Weights of a small image flow-matching model: layers 16, normuon at rate 0.0052.
Rows from block 4 of a small image flow-matching model, named by matrix and row number. Rows with one number belong to one neuron. Each number is 500 + 40 x the weight over its row's rms, rounded and kept within 0 to 999. All counts start at 0. Numbers have three digits each. After the name is the row's rms in percent of the matrix's.
After each neuron's rows are labels from the 100 images, of 14976 (inputs lightly noised), where the neuron reaches its highest value: "responds to" is what is common among them; "place" is the part of the image that holds the peak. Only what is clearly more common there than usual is listed. The data: simulated fluorescence microscopy of cells.
# fc1: MLP up (model.blocks.4.mlp.fc1.weight, 1024x256), inputs 172-255
# fc2: MLP down (model.blocks.4.mlp.fc2.weight, 256x1024, transposed), outputs 172-255

fc1.440 124:453490489455473438544453472482481440530477538512427513483477554517495502427552553510519484536435532540502498544561548515647526479486442481530486484432476463476532584518448538434537510488509473508540580512414496541451509506503507522511558525533495537529
fc2.440 019:564522517501442509500474542550519503506492478490534518474475496535523469451516443541562527512493414449523487495532496520513499540448515475493542475491527481533486455546464540550422499502546486467535466565580448480507520456534459500557516491509491428451
responds to: yellow stain; ring around the nucleus
place: bottom right

fc1.735 115:499465540606559466562572554540441567418467530464440517526545525475536532495501486538531494525522437492571467500449478461523522469548425502471421528497509452528486525486481493514509483468512507466509546518477450575523496418515527483472587511524591503477
fc2.735 103:512503505441419541514512411469526533544530516528556491509477451558515408474529493492467503618517571527480519499547470500506502530490527501516523496520475476483542507503533452468435432509484481514493462508491476488561500544495557586465467536498489469471
responds to: cyan stain; membrane rim; fibres
place: top left

fc1.71 117:491536442499437533513487465584480579501486491539471479451535545518486429463541516429496487530495498491565549468466506527587474491493468487460531532475490471485515474465488498513522476499467497462516502473481496517550519532451460545529494443456452469524
fc2.71 053:429537487545489454507491486516520414483460424434513530533555487506510502509489510576515448496572557497447472530526484511548398554475512498533455461505494483568516584496505450536512525512543558539532532506529519495466458532490440529526565460470490484484
responds to: yellow stain; ring around the nucleus; long thin cells
place: middle right

fc1.46 102:489515508477531510524445557613472466506507439464478533465504481530480489561519451473477492610496514455480456564468494486485466510539481493516491551403569482453504475460488515449484524462498507460440542410530529479515496505494412492520497494519433472530
fc2.46 138:470484515507511556425478447416524501500520535544470502544516530528503492471454563536567491494416439579565582482545523496467570566511507483526533532541469466513469507475578536508547428537470498547548436590458530470503529549538531463526527472472531483478
responds to: dim; membrane rim
place: middle left

fc1.103 112:511533567488531535577429548551509415477540480527478490457507502550441534524503520497481489491475484478446423471511492438467518497518523534510501511509435537519467528466439456510521530512483496514507479507455505475481541502549461486514444573470467454510
fc2.103 153:457445449492455504498551450453500546497456460508537470501496497459511461506502482565503518468573489503525543551569477526498416460492471521497534505526550453465549532527547547488459489528511548497489546498523522496538427506461577518509560483541533572481
responds to: cyan stain
place: top right

fc1.400 097:473519549487460409471526505549476421525517563526491489487491520504572477462502445601477496420538543492454446511510549456565507446504450465521512548485476493464460506510526494529567402575440556506551431495471490472493531552491496464459509520432466507487
fc2.400 121:514488453514448481519501524449472531529501488512546512516508483515430524532550496382509508529476446501459559415523483498482574523501494560482523514553519528507421460525446513476507520530515529485530529492484461570513455518486456500558504513518400489553
responds to: out of focus; ring around the nucleus; magenta stain
place: bottom right

fc1.399 105:492446547521486469553473541543474505573480443502517458514538544468573583563487409540475481430492498456541479480457530504545520501429535465573534526469489528573508552469547532431564482511529500450478455452437531476530511510506436398510531526509406535488
fc2.399 092:460561446477543466412525487469494469448523489511486516496508482471494466398510504507479458463541609541517520507549510390455387568560499502434481483530521503535551485532475508550379501468488439543531512502488494524459495508419528574570502516534547456509
responds to: dim; cyan stain; fragmented nuclei
place: top left

fc1.571 103:490523512526477549532400521516514527491548537551468574541463496503499522496508481501466440432526501512549495507462483490563498486442515545538441522532540481492531443483489586557486529421458489504596550534469449430502669473563514521518480482503473498473
fc2.571 134:496485488524515489549526408500555495473494503538547486452514517466460462611541484525434492479512537484424493523536542444461492532514520507480495479508468481435535539524426481524544426500582521508475479430539591595445466493462517468492532573464492442548
responds to: dim
place: bottom right

fc1.589 099:530494489486518505517512497477560432575489560532555530496495475573564463499538521539580542475498515518509470409550451434396528510488588476420575486493563469551471477487550464543511509491459422541522439477481466514484538499490547527453549521491460493483
fc2.589 132:459448499494476564498458529537449568429437482504460465441503496525464529524521476506477460483520542492505578565525478496544455520573480521548488475491475479434514508448427537494436483577485533399468506513546496467537444441542513483526443452476514544575
responds to: red stain; out of focus; bright spots
place: top right

fc1.626 110:478499514535485519575542555431507484453445536426535470521498458494541489570524496465494557503545569419421498422515544452471552551499452460546489512521542551508481511510483419446524563458466497496503438490484473559417579506480466528496553485532468453467
fc2.626 127:456487440430546503470420437513485484575535414498508462503448497557547515435452514511505500503462494542466519553537492521502479469508505504499504467481510465472537459520505544511483511532527502457511535546466533454533489448478532523476510467461497600533
responds to: red stain; long thin cells
place: middle right

fc1.149 108:596575581468510447503464508535432450483553517607554496485501469502516492520519539463519511485513458464462500498443481470513526528519505574500588469512442501541459513472511564514521525498465500485551438486448445399561475486529482575521493508475483511492
fc2.149 145:419464464464515464561486456501542518470502548463537511553572465487450507468486452496563475509481539524456580477513535539548442539418536472506455500537533519426461433451476421456536515572511496450488505512502520521492481550448497445545551453473456503531
responds to: membrane rim
place: top left

fc1.343 106:480458497526510593549523535463520501455535499526518491468518508485455529441497466435468494558437492491487558483471528538514489430517423444510447478561482531503526472493526550539522588426536532496407549520470517547454446497518458524518574396459510490442
fc2.343 126:568526536529528407480536392503454572523533486494489512487488520520495535540460426503466593489504461482471440502541461489454548615550613495525554523473468497431516616465451454528478466591483480611519481485530555510536535517496501467477472515478502470556
responds to: cyan stain
place: bottom left; middle left

fc1.420 110:489521597510500565438518460544520531420449477490478568447501487562559436457498557512511489483542469558540490486503407521531506481458497456480542513426512474454439490540505538527501496540458522460499508496419522553463497495480531491490451421482440509546
fc2.420 041:517475478519534500474495449521482480456511496527461505540444488482489524536431530571512488541469579455503508488474444544417556506521470466552544505507500508465475500581537572438477477536479566421475533492484555486534483491519498556490573609504484518531
responds to: red stain; crowded; cells: ten or more; ring around the nucleus
place: bottom right

fc1.77 106:520534497470469453426471497471512512459567527504436493429516476623508499429508471519509508526567553464458553527510503428571446486544512489532474487521438509550511512465494504472488461543520549548544448450520524450472439437442465513447506500516472436497
fc2.77 103:465462501550478545479550412496491498558522503529589493510525451438422513552499534476452549551436417501512491393518501524503502598542493483486521437442579539492404510516463469510481567496503467467520536534483496554524488521573505473523499518442480451500
responds to: dim; cyan stain
place: bottom left

fc1.633 097:476472567492576535577553528503411458488558503521505510515540485522498542479486496561511531546576555606483451470513567440555507475496516474467545527439466485512528539436558450545420487449554479486495557497443533472496475447522489530495482547482499516542
fc2.633 092:472498465535473478463458450455505503502481544500542497517483520527524500506473468504439563487504481516485512536518470566401526480469517527523500468529475558510492574514485516480533488499464480437572538469544500545590526475490489439581508501436520508478
responds to: cyan stain; membrane rim
place: top left

fc1.315 105:375489516476568549478492476538518526490459518404401456533522569435489488444396525493463459541521505570518550493476495514466533531473465443510536532527510532541585424466520538479460450559538486499561453530475528542563554572489539471521540542471543493501
fc2.315 134:568499501500527493551559495532466450518467486515516515471498427514515507533602428499522519489451481527469539557449467459441512492492512457465454510533450483445491563547566481447522502475482510464451586479494470446475425528504511487536474461559427531502
responds to: ring around the nucleus; magenta stain
place: top left

fc1.548 103:493535495495528500466574538452490551492512469520546487457486458480508571499478529507565427493499489521455512473421495520460516613562503499550465584444558486505472474514522490504442527576397572497482453484460573496500494505500505470487467467498546516505
fc2.548 132:487535544510535553554421488525439454463447518463541542503506477524488482479507515458523547591498489507485487514532456464534508456414488458463521444476424519471558514500491532513516482454557466495489559564534480468513468579482546462558516550474485521533
responds to: membrane rim
place: bottom right

fc1.580 103:521454472472513557581511501498467477487491448522508475468460463547542497511509466550532462512587446463451554549520496471522458467498558510480462490529499450539504527475558575542463494597476467508430519525502499463552446593407529487439460419573454453457
fc2.580 091:532576512512462423434459503517477560532557537510513506509507462483437511520491464483528523481530526481478479510533524471434520528513481509536457503444455473455476505531487432468528480473525534471551550513543511529487490496512484487574522492505525486489
responds to: membrane rim; bright spots
place: bottom right

fc1.636 106:511504498435487502474515488540464478471465528545528530493466480450514489484487515482487484558436534434480460496502499523543477544473491546569495547460491442501450488486459524538476484482489542534480589473472572490607492478460515519482467525529531455403
fc2.636 136:516525503554509448540447479519521541600511511496438507472531467469475484501493427505454552539598435549505585508513487505496546473519488439465470427512483527462562504457487456547475481521521480460514435475488444526472463541473518453502546444465452523562
responds to: long thin cells; yellow stain
place: top right

fc1.204 095:493545500503480530461600478488525548453484466465487502462468475559499498471473565560489452428492537490523447480528538497526465551495504556570508483474421563479628453504529576479437477440510494471465527506519509486479502519556488465518503550495553475533
fc2.204 142:493490495480516517577514570569447451473490476559446504487455545424527486481478449452523524541478481496547581520491460542472452466494490483467536490507519432466416417493484537552534494543477492535574486500593537552454491487396508464467469394498529552485
responds to: magenta stain; long thin cells
place: top left

fc1.509 107:474564599502482509492472544610569445465454435429537512491488458514500529532480447459566491460464517543477508547570551470488488509531496515465491503537494475435452488625565490529554498471563517427494454500495504544426440440494482538558490430518535501493
fc2.509 138:501430445473534407427574509457450524496533499531562476569480504461511443453507605538454534521555486489435456494477461491470550533496568509551514444483479478520510516391463471533469502537529525472518551477515466452493519537471492433411500475482516503513
responds to: cyan stain; smooth cytoplasm; fragmented nuclei
place: top left

fc1.28 104:451553544433464496492480517445435531539556513542492557516458505471452499513495517557477464434486489444600451505496506524529577571607477495481580473493419445511500538427461525524481505531474529472477519490539552496455545519484509538509540517509446496574
fc2.28 127:514477487561547519436520519470587551457464478505533496541563522531476539505493454486538481512552486581491507529502527540525448480488480546568474524481624498538536427555462508560570524441514498545475459538459463484462370488548457522448447483518563472481
responds to: ring around the nucleus; magenta stain
place: top left

fc1.558 116:463539509490479534572484475500525481597524429475498516465537546499440498611472501482534450476477498494510511550468524484489421451506497489521486513525439548557489470447567510468500508528530505463565477482460515510528511534528469450515487424572514507497
fc2.558 127:494511614466487508458571491513464547424476518558476513516546504529596470388555435496534494537562474449421504507490468515486542565496573548481429436452491524492543537512519477478463446475464491553553488470511522535553516506490555575487502550478500508517
responds to: magenta stain; membrane rim
place: bottom left

fc1.716 122:476545428559484460545562465577479430482516508510473423464464481467464525404491571495548482556483578472521444513504551525516467505508444504458488452445484469469464540495439472498558517532513478502491452480554540535510494487548449543459526441469489520486
fc2.716 119:474472541470493474468503495493554511522538500487509506516573504468576418574493427463492502516500503544498535517503427510534507466505529444546535509520542481504455504449538540417449494452435512450520581523492533479558487558481449441562509460546445435505
responds to: ring around the nucleus; crowded; cells: ten or more; yellow stain
place: top left

fc1.7 108:529518511524468516523449481549443538455484557464465554468520558497513476464510459549459558461517434465499508500510541430409529487490501520547494481447518529510486551496485467489450469471499451498518561478429468577576417477446461533509484550419548421521
fc2.7 036:485503506526480545496495487513543535554473477524474496527487483469505504554490466530489480463538561468461465529472420462505557494420478511553437539575423440576528419473442464476488482509441490505512399498510462478463536492498488476542483454467487586484
responds to: out of focus; ring around the nucleus
place: top left

fc1.613 098:496577449530569516410532466511518500513492464450482464532482576474482478554485491506432484493517492497492442548443433491498445503488560538456461537556464528461505495525492470491550526472515602441509427508466480548452478476541505532463499538527431545520
fc2.613 147:519450509471480558598540435462444519530556487592556511454548466556461505513518524471518470496543502472562502441591469547449453486580410507451493514494486465467459493528552539448488491444509428520508542463539519494530555589489511464566464424459506482545
responds to: ring around the nucleus; long thin cells
place: middle right